python train.py --model="spectrogram enhancement model" --train_examples=26041 --input="log_mel" --win_length=400 --arch="unet" --pixel_unshuffle=2 --widths=[64, 128, 256, 256] --blocks_per_level=1 --shampoo_beta=0.99 --merge_dims=false --batch_size=256 --warmup_steps=140 --adamw_weight_decay_other_params=0
Rows from block 3, named by matrix and row number. Each number is 500 + 25 x the weight over the matrix's rms, rounded and kept within 0 to 999. All counts start at 0. Numbers have three digits each.
# conv: 3x3 conv (model.mid.0.conv.weight, 256x256x3x3), inputs 72-79, a 3x3 kernel for each
conv.47:514523505503491538490517515490515535487473467471478486530519528467476458552502489524565493530481498485491518495523485516490484487487491479484516494518517535525499495488499509519498491481498497494525490525524502498490
conv.48:492486496452507498499488468469482538475492527535514505491488475531533494478501471455463523503512501491480505485501490504477509508518478543510490477461509509508462496471511508461500488489535508495490503505471501495478
conv.49:522463452533566471512524503489508471462486505508529530468485518485506514501501502511480527499508529527499519502500500496520470515516500503484483487491542489467496527492454478524524513509513593538505542492530497514471
conv.50:507446486497516495460496439514565488498489436553506501529499514485510505503486495487541489499450501552479462508518587552565497491513480474542537513532470502519477482464544525553521503485493493483514433560430501522547
conv.51:498493507458518497543509523461448502496466496498498511478513508502479521558517528534488515486497447426494467473467469511505518479524501509520496530505475471492498519484491501506536489496494479495520530490482499503521
conv.52:496479488492509489501450538520472510511479501499541448534497534479490534495476504486484499509467486488507462500528469508488506528449496456478491502493455459547487551543518478491496484466510472449478497509515481515500
conv.53:461539478488484526499498467481502473512542444520525521539503510451466526526501527471505508485534467508505513456548527456519479512470492483519485487525533494477507493538471508522522479519525517477445465478497529470505
conv.54:543525452446478483466471521485501452504514493529493527459464521505512508515474468550562513432462516511500514484509507478524458500480500467493508498514524531485463479504498549458492490489437465441431463494481487468496
conv.55:464485488513467473483517511510501457557501465468504493532494523509520504525517546492490458483482519527501514552475491473512534518486499478464494501509507477508522489531500509481499487486479518522486505514528510479510
conv.56:438514476557530472460462472511504559518496502508530537543525534468518501526515537482532443473475485493524516502520505538527521516519484499554443482509529507489440486489497490524539497474491491475416480502524481507505
conv.57:494525509439465481527481476495481498494462520494501480482479478451455476515470478487510524504528477464478511565494517502510508491505511541538502540514464547496504475472491469451504498516504527539458492467465503463493
conv.58:530538486515462499495499431492466527558488509476495511512500498510504516483522538518523467490483468485494511486525532515511486477495464496501471474479461483493522487524506526496523531481511523496484457499508481512472
conv.59:522567561488522446523468511482487530496522486458476468557466452448464448498528510507528506548508462520541488504515501554514461496450473470521533477497554550517517476466493493517526484505472506491510512509486537453504
conv.60:500505502476490469526469514480472541511463523538503472482521505495489492517522539536448477532518498491488506535510481487505533519511464536482481500518515531497494523477488517545537516515478506457456496524509497474515
conv.61:544511485490507511496492484523522556493515505463506495487505468490480504476518542465513518493488478469504517483492480492492477521500508506515582496488532492488504482529508524508498518517517476489466521527470496477481
conv.62:511527526493488464511515510489482487528514484509515497511464499487473523519486484474519498483523478540537514509490476523498476512478529479474466521481536507479520494535532490493519506518460508480529449530494524474450
conv.63:462479484490496483497487517494486538465490536543500465539496487509473503489474492445520431503513482489518479498486512514488507502497523500461487488483491502475482510489506472469523475549491475493491507504470466495555
conv.64:512497478508553508520462492521504462529532488524478519507531507496517514495470535528458486538500446521496503486530459499505480489442511533516502498516500512499485525551490485467537516526498444488498525498532493520484
conv.65:522548467504518473504468530508491508520492489510500555495555468515511516498487493564482444462551539447496513547518547494527506498457512516504500452493499498520527507504494512519505516499461478501501486454507508512534
conv.66:536445577488481552486483490463487529494509530483502477481474492518521468531517496536523561502521517526485493502508531475440506516530522481488509533473558471508532534526457547489502523491519486564505499498497472487504
conv.67:482537499536498543523501495480515485504503451504487507483465522542559486495533494522515475538481511523479522512504524488522516484521540512445507512517473496526486461510485508503522499543508507502482528509480498517482
conv.68:526558462495491495491493466514474458502487495453504490503510508471439533492511538552489481519498502488533536514552508485505476489495474494536465480455516556533509507516509512463475468475468488523500506562478519501497
conv.69:502480505510520529498519489503532523472462504503481492514533496495518444510474537497517518498514524524464534496500477573488460513494532508467533494522494479511508510492508518512538501501515503522529513493489491496520
conv.70:509518469501505457488499493492459477486505486475537521486497500517480500463541482476465505502516532528538466499490530476480509500469466504516459493496463489471476483511517497523474492522509497483497473481504544543510
conv.71:456535512478515510520500523508510528512476500486444474519518515514494508492525517446520450495510491511516481477482500489484493499558526479502538489460533477494510482494513519506456498503477561519506489509481479536475
conv.72:486515493496489511503506472509489552482510537493514492469507469476546495503502516508528477513522448535531478539504476522518451501493474518500484533484487494496519500459506466496497484478529505500495481523485482551511
conv.73:494540516487490488467484484485494499495499528518564528524499505511548517499519501510474454531521489513520536449510531528529497419431481510511522523495566515498489499527482571505513493502467517499480476486528523515514
conv.74:516531465524514506498533475515481465476523515517511475520539528548520514479464551517527460504491525511510472472519482526487510473517477488509479531505488519525511504523477529502524491512519502505515481478542512491494
conv.75:521490502485496507523480476512519480492539554508476489470494505511501521460450492491509482478515493493453467489502517503502477527488495527469444541529462514530568533507465530513490503510475490466519502500520482539503
conv.76:483423452533496459521540561441554510510458470490527500489496507488505519494514520426476516488508484541533519511447484505561532518543522513517475492488493514449470508506458499499545479530532465507499489523509490491476
conv.77:560477513490529527495506482487508496509513450498498514486484516460469534543496494459420484510539526492468524542478532529545554442485479510484517539522524466526526486520528487514546461488501465484503503557525484542509
conv.78:511531509503489500525519544497492495498511518544466476517511458497484542543472501492522526512494494518475542493516483509509469479516485512519456493503549513485480514478471544494476499533519515498565489494510517532547
conv.79:518446494521489507484494451469528491514515488499510491491500509492524517562526493508513507515519558454498527521465493553471511497495508453526499436497507497456503526491459522493523533515482456483549484515509500492488
conv.80:539510496495478519494497500475506506496467506464485530508500512495516528530498501514506459514483539479490482490496493485504521468508500487492501499492479492492517469515501517497498505492502555488534481481497499505503
conv.81:509516473494463488431512498470514569500519496502534491482493508473512555497515498504468517488460497565503503463480513501493526508508472544503497492520470516469511496493518503520507485530540509490519517497485527505481
conv.82:481490502507534476480522501503515506470479489563488498460465506511469462498500520516495492487446494518505516518481513491554496470490478483494524490508481526487483549485498492537539482494530505454495485517510522477485
conv.83:540544515555525478525471488489457426495447505471467534498495466486502540485503453540526519503518506468495506520476551459484499509516477526500519521529468485516527525494542508481478469474422523529446463535527484523490
conv.84:440452440538547557524464468515495513524499480498526525520462463527468488475517476509523462528455465516534549511496463464528569501469460513538533517504516479525487454517479486490484488481483500487474474498501538502497
conv.85:511528524503491492511516511475527519533487525526490539537474512527509508484461472523517459509479459489465479463445517507519505507488533463458483515510529499493474564527502506481503500479485489497516507542528513477558
conv.86:515500523484507533496527525455476449520508491490472445494495498491450502489492517486453447500472524542497435493509547494563526493451546536492504466538500538507451513510455532487537528487486517506539458509482532543520
conv.87:464457506483501481522506525541516487514513519501501506518509513498516509482498509468477487515475453481473491503533548504489486529473480538496506509464421492498466477508495476504500473488487539512519518518523544530535
conv.88:538514529477475484565544523515496507503462506507443501527530497493488492460469553524520473518509480494483471457504460491479488516532543477475522486514449480473495487498460499496513493525551450508525525486487523517496
conv.89:500568493471489498484499500476509527551483528477493481494444507487486495475496531496494507463467517467495514504512477533511521543560512497460467548502468515474496510467519505506489494456459488554501505484501474523488
conv.90:506472507487521527506494512507475483495557468509486489502519489550469484497498505452469566472474447552503515441480486498518492493507470519506481501513485470504511492486521529497458522474485499467493561502516467493502
conv.91:496502540516498480535487509484484500512491492495497495476490476489519496520491530478515530531474505494511520473521524485480527516505472473509481497541500477493504482531525516492513499484506524469477502499528528489489
conv.92:504498523485543506486492487541491466506496524485510467450520549555523466486521503422428523509508495512496491526490520507498468491545503495437504488493491505507490501496489484474524513494501489492514494491491513546499
conv.93:447494471503495517488496505512474499529481512520530489518520472514467511503520506487506534499511509489499512489496501458468440528518505547470470501532532497471525510519486518524475486501521540499441474469516546520522
conv.94:518452539484510489493475465440505532527487466479468492503453508498534536473513533490463486511476508507497482499502504475512518510510509525557509465494485476486549520502493479517499502485484491478496486500527465510555
conv.95:509495533476519495476542512519486498478501548529503500518474494513529476501553557497507575515519496513513514494517561474513539534490518455493515488482542490512492467506478473493466468485505499484511492486508495488494
conv.96:469504529444496469513495507465496462485495504515462464491460494488511485475473516540543465481493510465476488541511558493511438534477496497497565517508538531522491527499447494478475514496520533521484527486510458503465
conv.97:480514497515478474479496497468460522497528473506460505499484437483511520491517506530503535536468476502553522528538454538500512480564523494517499578513499496509515515495534506530510541504449494540507468498496489511507
conv.98:453474529546503500537541477519475508521517517456474480508475521459486492488527512516558490483479520508462493515498489510492498537528506538556563513515487414504498441496495469501470487510530506532494524477513501520485
conv.99:513463474531492521511495503497493476530503513486465474535537482521501517517498499522476543550504478489513513502459485468483511485514530495524544470539530523547516506478456512515515497484516516482486477465477501503493
conv.100:499475479516533546512494488493453542546513453548480526490500502523540517487496534469457468496465506482491497471476454498516551521503501499495484495484477503519464460471493540480548493492500509530468467494486536522504
conv.101:503489490519505463524538484441517540507481511447538503540536505504522529469464492476527481541526471531488556472534505495509524529511466460422474491464512490478475499472504475524511545512498452496493511498531508512506
conv.102:485476504467459543553472463557499499514540527500530512505552489473509512507527522528518476554517463492498501494455479507497532519492514452501492511496521500458486472480505514528497488486494509512497482523463477467517
conv.103:485509500509495513530497471524502496514481524468500497534508479513499497488487510533524479537490462480530518483509524507491482504488497485514517557534475529521558510499434478464513517508541476454509479501473484511547
conv.104:517477495510499461522530509513465516495453466431540491535519517513548533511485525511463506526519463502464504488549505509476484490511516527486520494509487537504522442495452530509516491507487518513513470485507500543485
conv.105:506514478520492514443485486499536515475469510533514494513465495532489481528480540482493496462468509521466452542494491520500503472516554480510472466524536499488482451486496478511478535476507494548505505477520513506518
conv.106:502497457477502490527498505498532503487479523539470487491488485472471518467543511486484515498484439515478453533482512476466480430515481543532533509469534480493530471515502496477471519505475519473493512484481528495514
conv.107:500473492492506500487513503551486461524473492517520455490480447487525517519506529511469521495472485475532450460528483541511491499478514458465480513431459515474521464514473554499463528454511479446426507492481491489512
conv.108:494507491510477535516491542480521517501518502492540503505480472480491475495519492512489491532509508510534488501488515480537493514509504512503560504470544494509538502492486480522479499507465484530540457529515466498521
conv.109:505528499488501513514515487553468503507508485499505451477455487482475495505482514460477508491461483503537543464499507525478521502491461497512488481484482471458480492501456472502519539494574488466543508485452472503483
conv.110:493465531572480455470550491479517508493455483529520498445493498508517513517515508495499469461507492521523481545493521545520508485485465511486503522515533555499497530456474497510470495512515463467483521539517513526508
conv.111:498499502509507483476519500500502458510493521492494475472483502504492502520483501472540518548470466503551487477483526545498481486496500537512533529518526483487533513513489474521455501451504476454460548528482509520487
conv.112:545526534513483499535501525481475486483515469473445544524519482469520475513490477472476507520486545499521493500507563513485476535489519490494475514483517492484514472462512466519509538497544479502469497508521499529502
conv.113:515501504501505511498525452492496482515494502486496544534493534468476494523540507477498498527496501523526538472548494495533511519556482503492478474509489487475510452547497484448483539526461511473505432503521492491496
conv.114:513503493542536522486472485538523495496493528465498518531492427513482539503515521490439497475488539520505517492502516489518470473502464480548488521484481507492529471528504548506484467494519420532518527464538544509501
conv.115:477442518501449504513520485479462548461544488501510497472534507544437528532501504551483515514557511514521546494522490519515514492539492496484484484473470492498523501501476530458477449475503517539487462501469512483508
conv.116:518483492523517495473475497476515513482498480476470465525514506500523469503511551558504484516512470512495504502480551494497476527496465489472513481480512485506499526507490491475470508502491483492487503466538540524521
conv.117:513521522477557466492457502478504499526509470469483492563490554509481510508509491520505485521514491512481501521460489518529510533460536498492520459559508509537456500430554575455522508495450453531457490482496532472515
conv.118:525490467435506548479520518525494502539528514510521497499486461514475502557510495500468450482521457472525493534505492505523492491469545511456513491526549525486499479522508552508496476478529483455516485481505479559496
conv.119:514506511518488518500532553568494507528488447461487524474513457550479497554471442492505471467505469585533516474478477529582519507475496476452525481512507475502496513512506540492496548434492490469493574520483486523495
conv.120:507501528511554508530487541458431467506496519491506503525499519495473556531492496496479471461474476491565496493517533520460472472466509494506460513521486520508475501487499498480489491537479503528518483530524514496493
conv.121:540519495493489441446506490502554502517506509491555515505507476546527474475459473537498496510495545498511502496469498480487479519495477513494529475487544513506510522519516521515515474508492491509525517505529536505460
conv.122:464480510506522484480495485482517525524534533495508490499535495507539491517542509486506495492517501485506515446468522540496486472508480515455495511507468503482497537517497523541503507497474469509527493491501502511476
conv.123:500490467496493500520521526487503511509486489533497478477484511483517495529518479523504502528506494527513518489496512538510490472487481516540543477524544501511480525472469480489486507522503513498525495489475486499501
conv.124:493514482497528536519510535494508502537522497498523495486524534492454527474489538493525518482520549495507481474524515507475473464484474457465492493522500496468480472506479494529522533541521513463499466477436499510506
conv.125:530530473517538509504513489481486556504491517490512521487451537466495483496459462464469506544498427514478506524512500429482531502514492555505476525489514472498499481531494526496537501505481534534502485500486541502476
conv.126:525540543491517505468484468488448467510501518528504521474520473536515494507486513506518471527486486497498501487501453510493492467471471540497512504500505472511521427457481531485526464509504499556486513469510480499464
conv.127:490494508477501493534524482542478526523543527474492503492508461472498499499532510506539490491473471504466517497536538488531524508523520495533521552489525466519484515509507506520458492499488506492506512458503504440458
conv.128:533523484512483476504508525496537473503455504534539471480509491474534537526472491531489466509512537505529531484475519510486492520526476502469513461483520490466488512464545502498497456521524479493461485518487482454463
conv.129:513487446478519478488508512486536526496483503501502523514506506455517527512525492539481514586511502514522478462505505511519513541511486549501497499518517474503527482531468530489489492507502517496462471498484512509501
conv.130:502572554488496503550535476474483485500509521558502506474462541476510507480483438479500458512531506530500485484469510484494504490508507508482490479543506533489529475433516519489496524457496479480505487508477511505521
conv.131:546499504517525496474515497534480519495480475472526509536478488549489520491514510476519521483481484501544494509470468497473543498482510495509511505483528502507527496497500509511504528504496467518543517506509514514486
conv.132:505541434475497532513468506494479518496478476509480509509476488516468514522515519528459539530488466471511477521490510487526500450473474489501494485465487502487477526454541492552492520461548508508464482508473522495503
conv.133:523463476513556520468486468504487521485449490506491514526486476479487523505454491533503465520469518474485510467511504557512485509531460493520480528541493529504532526524523507458512476509488458505485556500494487481459
conv.134:510525542497517483551544424492479490460436495482496485500450525526528523515455516491471496500470529515506496519506516515540489502497510496490487497478521504515501558501473438491505469503484534490519485483481510547485
conv.135:525536501500504500543497447489504500503507497493529503479493557520470469480471495519500536500532448525517514493506529542489476464522515564544468512507527495538495461480572515508491461510496489504501500466524509522509
conv.136:491491515508525461518496521490506472477481502478476457489521520517504522473505547493471490571483528565485482537457488510469499506464515480458490456502481486568493480535510463480530501523508498491460454462514524529502
conv.137:469506455529524486494501507517532531480534504512510490483520488468492536493510512542516521496473496476497440494484476454501495455514494500489489462479537495499504497467512531526516517481484519494512484533464486499545
conv.138:470487471480480524504525508544526520468509485460497521485526523496518478490477542470520502534546512465516492499495485494518493517484532450493522491466480463507511525515487499539507499504501470547510555484453497524465
conv.139:489520564450468481511547464494510487520488483490533476545503516519504517496481503494473511477518500516504490519521501536496495510505455433515517472498538582511511545544529506512519495515445485549516466511476519486550
conv.140:557554474456482519488477476526467508481498528478529528498504530517522500515486462519476510512552555483496486513499523470487518511531506507519492480456486510508514506483510484535467502471506467535488501464495496506501
conv.141:506504485520486527511497514501505474490519470499467518486474500521507496483531476507510488522453503461460490494508507469494503549500506488521487506508535510487506508488525543519523506482513470506488464481474505500534
conv.142:478537474497499479490475457525556492489478491460476492534532502515455457545484506514459547466469527497461529478458485523533503493490497514505553529528476508517539552541467513492496458482532460472502513549483510496491
conv.143:517490488493509505516469505472506541538532484508515493510480504460494507499529506465482474469525540480508515479471483480543502490495495517529470474501504485512503491512473518513484533511496483485500548483461535500505
conv.144:517474484531499501528474488471506504446492521492492491457472508472537531532497503483513490462456487505532544486538512480517497514475475486504512506514485497500488527493523455479493524506487485531476457513487561510482
conv.145:522515477478513510496541520543507486513520544510510480506504478525497482509473511464483534473533505493518490526500513463488473494508486533491525451507438467501497472505492468485497506494520490565499495512521508527532
conv.146:521511480487520519485579443493551498553468488541449544518481482460489539514464506450531483510493480465532516507506525464503465504614452482474497515510501499476522512507491547511496530455504511484487484519506474500542
conv.147:513455493491493545489518457531491496490497492522534534478558493526496510540454493538494486454515579521544468462508512500518502506536473508469475479487565510523495500467485494481478478564567491477516484515476482483507
conv.148:547543523500479471481474479468504517502467464506506500483442444492526487506505527486463477524493515537510472492530537507518492501515493487473529460501523493473506536509530483560506582474489537455495527493483467515513
conv.149:484511519526534533488485521493505496489488494521504492500488509492505520499527518504518502480452487541501512492493489459484525503529488491529513503490508512508486505511516492527503495525541522521481509536469535508549
conv.150:518503490498488548472523492472465490481489473514495478506491469455498530500519515478493500495517508505464440490480502469470499506470511489519506503451490453494504461517500523541513493534491515508466504483475494487516
conv.151:501523507522495488495481500535508472507484492499506515495498502503526495501484504533506509546516484474528488520509501496485506526506529474484473478511480533514483527541512522502494512515481464499499477517497523460471
conv.152:467516482507495551492556451509480487509498429512550516528503509490484520558538467434491523525493557491485554525544519484480542494498493484518490513488497497573494487462485484508511480502505513477500517493476483550454
conv.153:508511514466492517515521520534494476475462460491490512467457507531507490489523465508519516454521529510505481488493506489514504481476468471481491502510495514480467498484501527508507547511497485484493519519513533515519
conv.154:501457532477519511522532495530496476537495501484524499494472471504562530501473504489516515497496506524496543507505454521481478527468491508476535523505497531493478525524463493517530496503517488499517506517492485482491
conv.155:451511524479492537487491459496496470495475522482451468461523472523483486488496460496507466486448498517544445516499462509472472525525518491512483520484511462492482486547459520501465525514463537534481455508475464476511
conv.156:498491458514539540499483494486498484522499491541508479511511538514483496504532475518531479520515508476498485515512483475521515498497469502516477505499514526488464498508520510468483514552509480506495502543510501500503
conv.157:503519502547514469517502521503516512494473478518482498517492533487516524519487506531471516477525507521477467500465515452501518462472503484493489454465485517495517486526498519537533545521468527491458513518482496467528
conv.158:511501479531491528483510530520526503516468532506502496519490492526520503458513472470509488562515482454512495478495482534470441470485537467503455513525517499471506464478503496527468511487479505490434514505502516508466
conv.159:491490453487522469520466489490462518480479512527486526529476526527492519491516515474533478491479509515581476516502459538518527507520493471422495517523488507507537510493470541484482482527529505541520457485495452481500
conv.160:515537501480498487523487498518520508497543516468465505522527522550509525520460487473481538524501483529493511467453527499506507511525494482507543526460487493499479452454557486501463519492521487500505513538499515543520
conv.161:519507516524520471481511520485479495515513491474538544525510484514512512508469459552517515510501485512481501501521543491492476517475491431510484501534515504501529532526509501486481537541521481514487465551542469487487
conv.162:476460548497535564488514541480542521443499472492520484498539519435493536499535506493480514538486509446487456472536534486492522425505490557550483539510552511459553563482485502488500526456486547515510468499517464496560
conv.163:496509479522511558502494479538505507531493474540523547513490462535501534511499478478463493495481475532474517534490494457507483556501450513526488520527489489486512484501491528499492521521492482488512522495484480509497
conv.164:522522505513505487454487509515476528512478533493496549495456503533475471513472498454458479519518463534524520499499475497519528489527481469477541524523501475544511471514451507469494461486519529532520479468486479461520
conv.165:535492508470519454538479468480525487470495542484507481480490523473555518469477525518493570486496529517508515488469491451505495569444478470546524486485500506464488497514467503471558446536498505522544558490496508532474
conv.166:551547491493491430506537554495504520501545513504489519502532440480463502512480496491533474518544471474539558513516489448511513523491466523498461452495549464469491548521509502477528498494515461537521552535561503546509
conv.167:477503531573500514498517451515498462484506537495477491483545475508489492509472446495507454491531508517492477543538506495514491484468477466491528497522534509460521475545500504505475507506521507466508492540521491492492
conv.168:507506459536512471496518496499480490503500508527503520551528478510453479534512512552488514472469491521490499486507479485494508500505447530496513493497485484504476478483501533497507483511541505501492497523501497522471
conv.169:456496520513515477509472514479515505461511486520493509482541550477530492500526527494504482500488498495533501496472503455514495511497457492526573485475511501500472492471512490516528496530478509460458472475506533526540
conv.170:513528514510526476508477510512522490495499531484527519478497479495501473486528512532485506496516493534499511535472491506502514486469498497487527506506485510531504517522520515508495514497470516515515494512500503513540
conv.171:479506543497531508504491488495463485515490493518527496495454496557517491510485486472493462487521492518481504484509507472536514477496475509510487503499500450480460527484537496551484522531511507480500461478519499526469
conv.172:495533508500519481477486503533525503515513516496494538466476507552526562496480508523497538498567483538455512454527470510500511515476508525482493488526481466481482519513509468507509488528493500515542526500530510521507
conv.173:516503473555557491490479533517530484499464463482526498489520463487466520496519512516530484468509470480508515479473495496475537524471456491501509495489513498475549511513500475546554482510544497489502518534476468503469
conv.174:481505519560497541497538496504489507533572545493523502497489500575489534521505486500511484473531475478502543498488502506484543460482496469510491507503527521530519538510499477453501480499507447490469499507513511518521
conv.175:459485580481550510496530445457507472482464517526531539517494545483478497508506527472510507514505542499485523470529533492525510485493515507515555495482517502500529475510490508479445491512519497525489502510498480508519
conv.176:523478505533514497516512463499495500470512507506517469498485511483474530496549499510517500488519538509484459527491455499481509471447535505478505523514490480520504511504506514495487506493473521502448521505537517511487
conv.177:496480497484484485484539522487460498520485501488496528482503526517462529519444551480468479514494529498486519516548518546523479514510531496499487475515449492467472521492489526464512506502495503498504525527496530547476
conv.178:458552525507515492499525548519504485503508531500486501505505474478506497518540527498469511466523468500505462512491493503493483505531493519485507511487487498478503480472494509485518493491531557485461522485493490525537
conv.179:482492495511512514448527507537528505543501483480499489514455527524470499466498516479473526463461442523506528491468486474518462465496492484534550521509483493501468491499523466529512498476479476479506528485526494542451
conv.180:504497507528508545508477489522519502564511576508490530471484458491461442551534506485492462477513447483525511548499493472503520531510483490492513482519523437492491490484476482483449546481534542536484476519493530484450
conv.181:521521471468505527488509514506504507504504535525466514504563509484477516492491531542511459521488525478533543509525492502481538493550526506537467480443480509504482527537517503455460483464517525483551503526491512521474
conv.182:502497478467513510490475494504511488504500500517487503467509472514511506513495510549483480517459505556473481449498535501518532513474480490546526475501528502490487511502523511514470477527477479476486495498508468475480
conv.183:489525538562498497460472484540534476526535485488493486492511428534484494506545561471479495526450486493515496484479510546461494510520487516532522463490498509544524521512510479519512498510516541474512465475549475501436
conv.184:475519504537485526460486446506516514506519499504512512494500512488530497465504545462516479467498522491452540494523490464505461495497510482524478508467512499496510488523532518554479557524513479465509499488569487488498
conv.185:475489495483521498516499501478521503467539484503523538529488532510481467468466478457462515463487485484485539469480474506465514536500491493475503524501532497495493499524496522489501512520510490534491504503547491527535
conv.186:556503522516547503539512513489509475496496493480473499512457506452510552509512534510513487515548498507533514512496525501506497531506507460456496502471497510497497518561469540521519549494511503463486522485498507502476
conv.187:536547506517469457519552484541460492499482469472521510501434482436474494517462527488505547531531478478542499468487498470482527541530459494470517498486505507500500426513485465496533515533506516530442468508528482442451
conv.188:507483540510499541498452489460552506473518487469479514472530523500477512507526536500509508475558472469521504452510582500504553511495506483521532475496516461469490535519486548491478475506489511494504550465484530489495
conv.189:541506444445529520476495482509543536505542548459492489450504534527487569525480458460507477485486544447514519494471498538485514526497492518459560492547530515487488466514567548486470487446511485452501471460475539512518
conv.190:510511471512546547526507491472477482521492482492493498556525509471481511528457473518497570504457504507546491463484569500501533501467483480497505498504471527468510480473511497499507506483511538562500485514493471503520
conv.191:494503508512540494533500525497490495550491507497496473523489489498484514468486529536504506483498483517473511508497510482497468503497508519494503496518474531513509506452467493493442519505460517476522487476500487509492
conv.192:470475468577534499483481496528496484495477495524489484502521466471487485506501510507496520534517491530510538503468483491534516488506563526523475491481496520539523510484451498501509478522509542520463480442469445497506
conv.193:510463539504467488512466462455508508494493558486526478500478527486483448465506517510542466485499533463503496508509526492487505524532513499452543509483494481505474446528489506491543528495507492490493461487447504485494
conv.194:537538507510493483520464479487486494488457510541495510484484536473528539484501484522494481483531499508480518510530488500467489486483513519475512469532503499520496501496441467491573505547511537523520472497456497491494
conv.195:499497521434519490477446449531465523547507495478469511492512490495510499485476479493435515544507504506520505522499497522488454479501522476493461520462498497507486482500491450487514497484480509502443484502507489510465
conv.196:478572528482542527492518502501487485486460452470470468472503486531492489542517509500435499528502533470470500449489474521499503498508499483534520513525491517493488515497527522549544541514502506449479522478478464494498
conv.197:562500511472436453512550501492476468477483516512516501486490490550487502466479468532472458461500563520501453508539513482532515507479541484507527540500499523471500510510538465501428493464493486480538571548523481529534
conv.198:485484517477574574504501515504508511542478514504535489453461473496481488508503510488493486508493507526479546534527559509582544504519518513517508509496456492498535497507505526488514544470528514519582510473486514534480
conv.199:453484533512508468478509476519510478500479511514479482543558474495510473457478520520437512537499476512445469453506456481490504522493505488435477488515472476515511469502493523500504519537424534447480483486539503545504
conv.200:493501495517477483528514516488501457453510492515525489542471470494479492501494522523539511454464495529511507524464501510526525502532561476502479489542514492474505509520528521528515508485557481547486511541503508519509
conv.201:472476487505521520519504553489510496518470494555519503483481506524518495539477438502511498550432481535467478452486470502541508556495553520493475486503545489453495481508526519524471533504506501491484471477534495518487
conv.202:529494454514499482490513490526456489477483499492477514494515510517504486502524518467477533497455472493485497528505491490543540471536489482490515510502546511491514474504501496504521481524496475491518481493510493516527
conv.203:455519519505531495519503482486481501506471527523491484508510457497522533527507521487535494503512499493472500521493433490449523470534501474511536496495545519509509543512498474522482501514521473504494476481514469475514
conv.204:498506465537530505497520487504518479499486485518521481481488495503468537463486509454512512504510494506496472503477515490485476481513510472468464457507512506477475524496486561512522481502491466493541545503484488495509
conv.205:476473518528509477527526474502519492538491524515530486511479547511517529478514505552506478500532473470498491506483510510497520504499495527474466515517555469504511534484504496498502468494496501485488490509528508510488
conv.206:491474478503500488494506526485533516483504504498477475479483518509509474522510515519522569488526547484505508483527510529519507513468493504519520515482488475482480447522515527526472523503502486535535535499517472481528
conv.207:448526493473474477516531473536476484505521512467502552507456512472492501486479501478488502476513492500449462503464469476472475498455522527543531531504481495460526477550549471527544488528461512470516445523486506465462
conv.208:515489490506479514473490498536499469510497536510500467498498500489545499518499486467533555512533502488486499482498533527489455536503482517480476469491494502495480524508507498479521503511534556503494448478468492463518
conv.209:523499492488482517490517480539553513503488484497489495507510505547538499498478500525511524503492502525481490507470526490489522521475520473518536515492548445498472522519507501489473514488494492521484486441491475525509
conv.210:475513495530466508521535500499486504486485463477438504468478427475478485479492497481502490448534474463498537519491490536550515498517537524499530469474515548484506483519471493492484465460483504542506463494551527500476
conv.211:514494476460484510544500527514496511505495509494512487513514544511487520525510468478525485475500528510550467505507502519520525475476512522503485514448499468486490487545486466451506479508512502484467497494504533483517
conv.212:512493510505489455487499500481527516520478428504538522530500471496530484517524503445559494488501473502493505469530501502495500470487497513502504435517483524497462540462506469502534550441482499451524474485511516442505
conv.213:485536503550507473478544530530467468516523531528489491535508492502499492491515463525505512478534545526490520534500509540491484504508517520527482530520486496496522476472515486523515520524495517482517477509489551489514
conv.214:476501476513508539529508443498467494545519506491476499527545513483529500489503501496525482497515474544449484504478481559490481484505518476470485488482468537476456512501511460477511503534516488499503525508451482521486
conv.215:432489481488500489495538517520514560479509480489507527530521454501538475563496489530463498529507500513512480512510499522514495557448528503481510499479470535505472542520491527464492507530462487474542517461508492487507
conv.216:474523538488483468484537496471443531475491532509480474475563541507465489464487525499460498458465518540537471463519516542537519495499493496482537479479465505470484490516487502491480518483487499484519519525531468481547
conv.217:521521490455493476518457494526504494490494512535490518496500516515496492456522573552507482539474491529537502489512575531518520482486491482472520496486508472513495507578539507522515470510485465537467493486512514477476
conv.218:518489484492501486475497448531557500527508500488512541553457509503447502454452490491481487506528486496476492516494521492538497499513495473469516514517509481542472478493521527538491512511463432491442498523518447450490
conv.219:484467495514513500527500502462462531507475471519482513478494530496486453489491507507497490502510520493460510532477501488470528478480475481492455482482519508529465494477504498508495503506541486513503488484517504498489
conv.220:535509523502508495515529457505548510514519499521486519519509476463506504549487473526490505499511492480500529489495491428522506468477470490520521451517486517497466489494515468471533527511501480488508519451483482457503
conv.221:486527480450524506570464460535540518502480491507473487495526469473477503524550514507510469495504513530480501495525539537529519494510480466468466513488517466504486498530484484473495527545497518496499451492454493478472
conv.222:545499508507461488508494499502517502529522470483493523529501515511500543504498497531470474469492501499485496495462497493498475498547493523509521483492493516512486492487517550508512502510527479520526479514482489448494